{"encoder_arch": "xception", "encoder_depths": [3, 3, 9, 3], "text_encoder_layers": 10, "text_encoder_norm_position": "sandwich", "text_encoder_mlp_ratio": 3, "text_encoder_inner_norm": false, "optimizer": "adamw", "batch_size": 256, "epochs": 13.0}
Rows from block 5 of the text encoder of a small contrastive image-text model, named by matrix and row number. Rows with one number belong to one neuron. Each number is 500 + 25 x the weight over its row's rms, rounded and kept within 0 to 999. All counts start at 0. Numbers have three digits each. After the name is the row's rms in percent of the matrix's.
After each neuron's rows are labels from the 100 texts, of 14848, where the neuron reaches its highest value: "fires on" is the input token at the peak. Only what is clearly more common there than usual is listed. The data: simulated telescope pictures of galaxies. In brackets: how many of the 100, against the usual share in percent.
# fc1: MLP up (text_encoder.blocks.5.mlp.fc1.weight, 384x128), inputs 0-63
# fc2: MLP down (text_encoder.blocks.5.mlp.fc2.weight, 128x384, transposed), outputs 0-63

fc1.280 111:531518481578505525521475457517504490458495517515499480519465474512510505464487502458480535495518490469519505529501481508544490527480498511499501471480485510503518451516526465542550477552494463
fc2.280 119:510504485560499528503505478502507493490483513497477477515453495543442471500482487451491526528529477491512512504488487515516523540473505514526491513493456499510504505459504499503514492543524495
fires on: "p" (100 vs 2.7)

fc1.78 076:509498492508505506513494523513494538500492448542501514514454489535498509482517483530503522490513532496498512513510495513503487501498530487468535434482506514489507482467519539519568521512466480
fc2.78 076:508448506529515499532472510513467526520523483529502524530446487477527514524509491511488459506514534491507504518483513520495455461540486489500521479488510453518521499536519535457504514484480509
fires on: "y" (100 vs 0.9)

fc1.26 071:530492479550562526482548507515520510470491489542492525504489503504535492497515529534497501476525494489532559517497507498504514499500516492483462525535523514505486468498530515519531504534544512
fc2.26 070:499489490531508517511493465507478483483538502515485463484468504542483465496482493473496546502482477437502532482503491501501522502479506472484492469479504517563479497506492521479498468518538498
fires on: "m" (100 vs 1.8)

fc1.177 085:485511523510516509471494482484495510481478515466530468476425493461526506554510504478533490499520542511522512515498467512557499476518487500472512509503524478520524496513504497518526505499513459
fc2.177 084:498485490486496500511486483485507523463508534500478497489461492505535470487516459528530460493543493513502494489472507519512491445507493476473513528530496475488502525484486536506478524454463500
fires on: "-" (100 vs 1.3)

fc1.260 090:475487526481497528474477479514497472537526487504495471485512489525530485494521511477491491543550515488521493508536480490499481512519527487474488516459501525483538460545497500533549473520529458
fc2.260 083:501501518455513513487464458486532449495475485515497504514537554533514500480459527508515480496544465451525471503500508469487496578507507495501492492495470510476517427524488513539509491540494509
fires on: "r" (100 vs 11.4)

fc1.229 064:481521542525514497507450530520498484468495537518515498487504486514486479541537499504505540454506506488513517519484526532508488480483541476535500491435480560470484477469500476451527501478490516
fc2.229 053:467526525491442517516504564489474520493481521545495474506488508514464538521465468513510471453467473494469514523485489509499489519522510473545503501514493490522528520466498513463486496530507529
fires on: "-" (100 vs 1.3)

fc1.218 076:490493497523521504455520482480523488470508507509509515485461506496509496475502522486488531491487446506511479546494492487499527476483513488516521488494536492462502493511497487538551499550525483
fc2.218 063:472481492513481522511465505509493516521547553497475471502461518546497513462509465489548496498496480524500488445498496483526451476530468474492533525508497496511501465452505545530485480500520541
fires on: "a" (100 vs 10.9)

fc1.73 120:535538498578497502497503501518504490485488472519488464510446490543483494453491496475492519519522472503544514503491466507502493552509496509485483499504488525507462492484499481517508497562524475
fc2.73 146:514482473571517509503517479501503507491501510488472475502464504533465461464480474417491533523537479484519518509518469498522508544478524477519512486481449502494511505485526493508518503541533499
fires on: "p" (100 vs 2.7)

fc1.281 074:472463561508528496482512461522523517487461507506481502527495535483470538502543519497510520517510480503465563501480484508472474516532531493511510519544488495512488482486489506505542485559500469
fc2.281 070:473469524508472516503492505478492479527531476483493473498533536498483514504490505503514536543514512477485497564444518516499481509510493499514502494517503502488562516542521496482497488516474472
fires on: "t" (100 vs 5.6)

fc1.90 090:538517545535496468501502510477511465473499491521484518479508481534488530530542518467479504529530524476521492534480472475498452519489527466481502480524484514484494485536496476495537524498495454
fc2.90 084:432500526501444476510511532488504497483473514503508464532533500459503492530514529519535477468466511489503479528497522525486471511536481484517516526485456511503501526524484528493543458481444511
fires on: "o" (100 vs 1.3)

fc1.164 082:511529501485539465501496535507533496475479493513475511515507490533502512503505503475500486460541488462481489561494483514541466495499519469517474496472538489508450475500542498552512492559476501
fc2.164 070:502487485491503504531459565491515497500447494524507493485537496531480513493466485455490499501472499464458527520504469468488496537508502477503507498523472504504478448502489495511515485508490468
fires on: "o" (100 vs 1.3)

fc1.307 069:527512503466512519485523489465524492507509480445490424534480497483510520508545545468507498518518503484493505475526500551496456483531522482482502513511494504530482445508455515554521530535513500
fc2.307 050:528494547470491501533500528504501466512519514471501531496466518521528501481515469498568478503489504500495474476472507500461463523525480450466574495529538493507528496499525530440460508485487476
fires on: "-" (100 vs 1.3)

fc1.323 074:532493501529503459495499449538516487499480509469517480495479501519470504501464516502485486479535468510522521521491506508479485499518511473507509446504500506468501477502514473468523484526561479
fc2.323 063:479455521522505552496515461498488519492518512496458472462457526504526478513521472490499518492539503486495502482474460501496465508492473478477524481497499513513516517472519515503516518480513515
fires on: "p" (100 vs 2.7)

fc1.372 111:488502482545489536499451506529507516490490514507502551486443486527495521472533464454454502504506524472514537525488487479529484474520499468511487445492519495463522512512512522504515490480485531
fc2.372 142:487491493503507540486486522524476536520520504498474528495434492484504529476519457472474483466497481509515576488530483514520472480506485478512520457508537468503496496475521510504503510491511512
fires on: "a" (100 vs 10.9)

fc1.167 115:547495475565494488479481492511518490463481484490492488537461508517457483463480501455478518516529464487514531504471478486525496565479508498519486490481466503526487482500510478550529470519531473
fc2.167 145:518498471559510505503505467503523488478483491510494467502464489548449484485475485443490537523538481487525491506487489499533500560472509498509507511495470502515509494481520490493534498552538495
fires on: "m" (100 vs 1.8)

fc1.373 097:517526524547534513507465505519521468486531445487492479495475479529495517482498481481494537474520455482532539506489456506494497506502521489479557507473493484494474472517534505534524462528534502
fc2.373 095:488494505535494532509514481502504547485484526493470476486446500519496510456457485448476503534529476510533523495487494496523522505505473490512522524508453506491511516455523508492524498505495510
fires on: "m" (100 vs 1.8)

fc1.77 106:532505519554482502486461499508469490508480508475466542521460521525540492544517486514481483480537496466486541510484487509490483536480519481447449447476509529527501474491513503533531514470525494
fc2.77 094:505516496502481553486508525527517509479475506481479514531464520505471537469501450459463490497474466532484556535512509468516470500516496461523541460534522533480505484463542521500519516553505488
fires on: "y" (100 vs 0.9)

fc1.145 070:458503523514477499486506481513502468513508494519481498482484498504485544477488510536483519497518492505502507485472550523464522513521504498542453450505531476487466452484526496446507553478504470
fc2.145 058:501528482521538469524495472484484471541464473512518464497502532499466505517491514501470528462528509520490464525488523490514487524478507516497539511495556480511484511533537501511456493501490521
fires on: "a" (100 vs 10.9)

fc1.136 099:522530500482536524532514512489561487494481457529482478527469497506472512470513530480508469509465468545487532508474505494473468502490505501541511470441528486501488464477521468521491469532506479
fc2.136 106:545494475513488449493464492491532536502489471567495466533453480506533479522493512500540509509509455458513499499503485529493487464468488483497493519480506472505501485487513513514499501461498485
fires on: "l" (100 vs 6.2)

fc1.344 132:497518539498487513468493508501522483518496459490516511532480474500528523510525496494530507476503486503505536535533489477534467522503488472506489478487518490498465482449456507554545458482507495
fc2.344 120:486445480498470508502472489514490517500526537499461505524495480482537517534502465485531475510522510491519488475532512515496507435552486502494530501526552485554518528497525510462482518464462496
fires on: "l" (100 vs 6.2)

fc1.122 123:502520558528487483514525509465533491497535490501519546497530490502463523523505516481524491523483507464504498539481512497521473556500545487523507465464501496517503490519511449495526485506500458
fc2.122 134:508516535481483474526509554467523512487490505503517500499533524477511510518502536515522491480429527488475501517478510507525471520494498491523519507500433518503495494515478504505513462491452481
fires on: "-" (100 vs 1.3)

fc1.299 139:493521508517513496508540551477544498501497508508528495499509476489532555525510545461497520483493496476488480532511516489546464530500517471511497457487511511498507479516515515489520476501488478
fc2.299 138:507514518511479467506507547493541494510464504497511511497531522483501515499485539502535508492459496460484509502491493473528471523457494491548513503508459501499502488512501501525516448534487477
fires on: "r" (100 vs 11.4)

fc1.335 064:486504478523496506494468536451469492553495503472496500481472500533490484497490515494433508522547459500522499466502513502509504460485544546513511501491524495521476473538498475434507535517495507
fc2.335 047:483531507504492483512486508469482507506459493518505444500466565522514494451469533467473487466448488489488466530472508521472448499509473519498467495498488505503486493464521526520532515488499528
fires on: "l" (100 vs 6.2)

fc1.92 123:518519476486498492515490517488516505482503495504526519493480523516523548434524468504504548440478450461508540512532465520492453493489504482504475485531530503466471441533507524517519456551490487
fc2.92 132:483475461486484473519502522478485534499525518531514528503490481528493535503506482495532480473459483495470517466515498531497512457488471500465535504490552448505475505484485544488447504497501523
fires on: "r" (100 vs 11.4)

fc1.294 139:515483540509572491495506447480517513550526494511482524503518505504550490484513512499476481476534515491544518528509524494520467502483507500513509471502514480458483521484518467515535539536500454
fc2.294 139:508534497488505478508503522459530506528476502521509530489481520512516528484480527475465493471463488488508544510508499478560462528481465472537456486511505479479485537464508480521493513569499486
fires on: "t" (100 vs 5.6)

fc1.54 061:528507488505498528516499485500525542445476480529495581504491510507524491493524555492522488490494484482512524498495510480484508538499512507498480492553556506508510443477511461499529489512462479
fc2.54 044:501554537487504481470482467495508491502482482485539485509488510487509504536450531488481510505482552498545517503503504495493502536468465438508563532508518485520500506514533519488496534495494465
fires on: "t" (100 vs 5.6)

fc1.246 121:514529499553525526511482477486492495490500491492523491530453487557496497477518477480510527478554483486529500550487501488529514533506539522486519496438499506503503471477499470539540487552539510
fc2.246 137:506495498560501537513486484488505510487494515514464475487425492542486493470467487436483517513532487496531545477485492466530524526478492489540483506513461497498516514473536493519516494526502495
fires on: "p" (100 vs 2.7)

fc1.381 087:537550489546506469523480496518526477498492494522485492518472498515480502496515500467494527479535473502484543525487467547526466533476536461516511515472480500477516481480530485510531463565552477
fc2.381 084:516472488564459495505532508491504513460505525513477485471492483507470484483507512475488530510484500497499505460487486527507458512492476503495522533499483466521512493436525558501538497527529482
fires on: "p" (100 vs 2.7)

fc1.256 064:484513541521514521471496453501528533539504482501460499517485516534507511522517529531506498470490490469521471533512490513503532484467515528479507561450520522462493519503490457529537466510507526
fc2.256 049:477515465454474524517505506485513523484492511502459512545465474533556471500499475461467498542499561514497499507477540521535489514514517515461537491515480490459478491458468472510493513488492456
fires on: "-" (100 vs 1.3)

fc1.57 061:483465518493512515490477481476521553481512501519491513473442488472507491541535506478445523549519509504532455511545492468472505507484510476467486485485521499501450433482521469503505512536529496
fc2.57 051:449501486482509473491500491516459514507467547510511488496475530482509511500498537519513513444488479519485499481459519512478469494514528536521578518509504469547505514467516523513530506506492534
fires on: "a" (100 vs 10.9)

fc1.283 108:508514519473536538487494491463489514536507488481514553521467465526501546488575487476472523507525535535519538529502488488496515481492497484496487454493515508499507460513506533534496541499463467
fc2.283 132:435490508519505522536549487433495513510510517476518521492501510520496504502531505512487475511517537539505498514506497478503483513501481500497502532472458517477531462495455533486507491493469522
fires on: "l" (100 vs 6.2)

fc1.109 075:511480542492565526484515546514507533499502489477494439536499461535499528494514510515518534495485499548500540531506487516485494494479523485468525469505498516471479508516467522521522470508546496
fc2.109 064:512505484440479476472471525474482495524522538508494525477504498506511506508506468497531497484493457484488513512541471532516474490538458507511499466534523494526494528478494497491447473497461518
fires on: "l" (100 vs 6.2)

fc1.32 134:532542468564525496507490477490493482480490466497493492512464474564465486471507478478500527510548461467523523541487457486508525530489515493501481489493504516513501477489520458541547478529534505
fc2.32 145:506496478566503521500520485504503496489495512500473450501440511537469472486461473430470530515514462474511537495500470501541499557477515492517511522486463521504518513481517490512514483545522484
fires on: "m" (100 vs 1.8)

fc1.39 057:517490499485535549470532546477534494468472459504517507476450514493534498499488495519513493546477485519466484555526529493518478483515487488440504503482490467484465477447526471518523532520487479
fc2.39 044:535474465499494509507497488554484537507495507487468536485444483495476510535527486463510497475510505527482506475492511474481524463498505460524511511514477435522469544468468508493480497489483503
fires on: "a" (100 vs 10.9)

fc1.234 103:476500540517539513484519505475573483527493438498506481529482454512515525534503541469519502520505484518508488517474515498488481486510539449484504473535557515482459494467474523532512468463543509
fc2.234 085:484458500464481520481497505480501487502545519548449497499502487532535542507499497490519477511484513474492514493515529509460481451528494513479523491515549485499484506501529482531505492495483485
fires on: "l" (100 vs 6.2)

fc1.16 086:479525546516552514496501483488453471476484458508490465477519524510515475494541494495540484521544489504516486538499515537496473515500529486477512495534497521470518514537498476503520510510528520
fc2.16 073:489495495498495467511479591522475524528484516544483475486550501503523523493464528506518470453461476504470476472516496533452475473500510485461469501518479497513519480538487542507502479483505505
fires on: "a" (100 vs 10.9)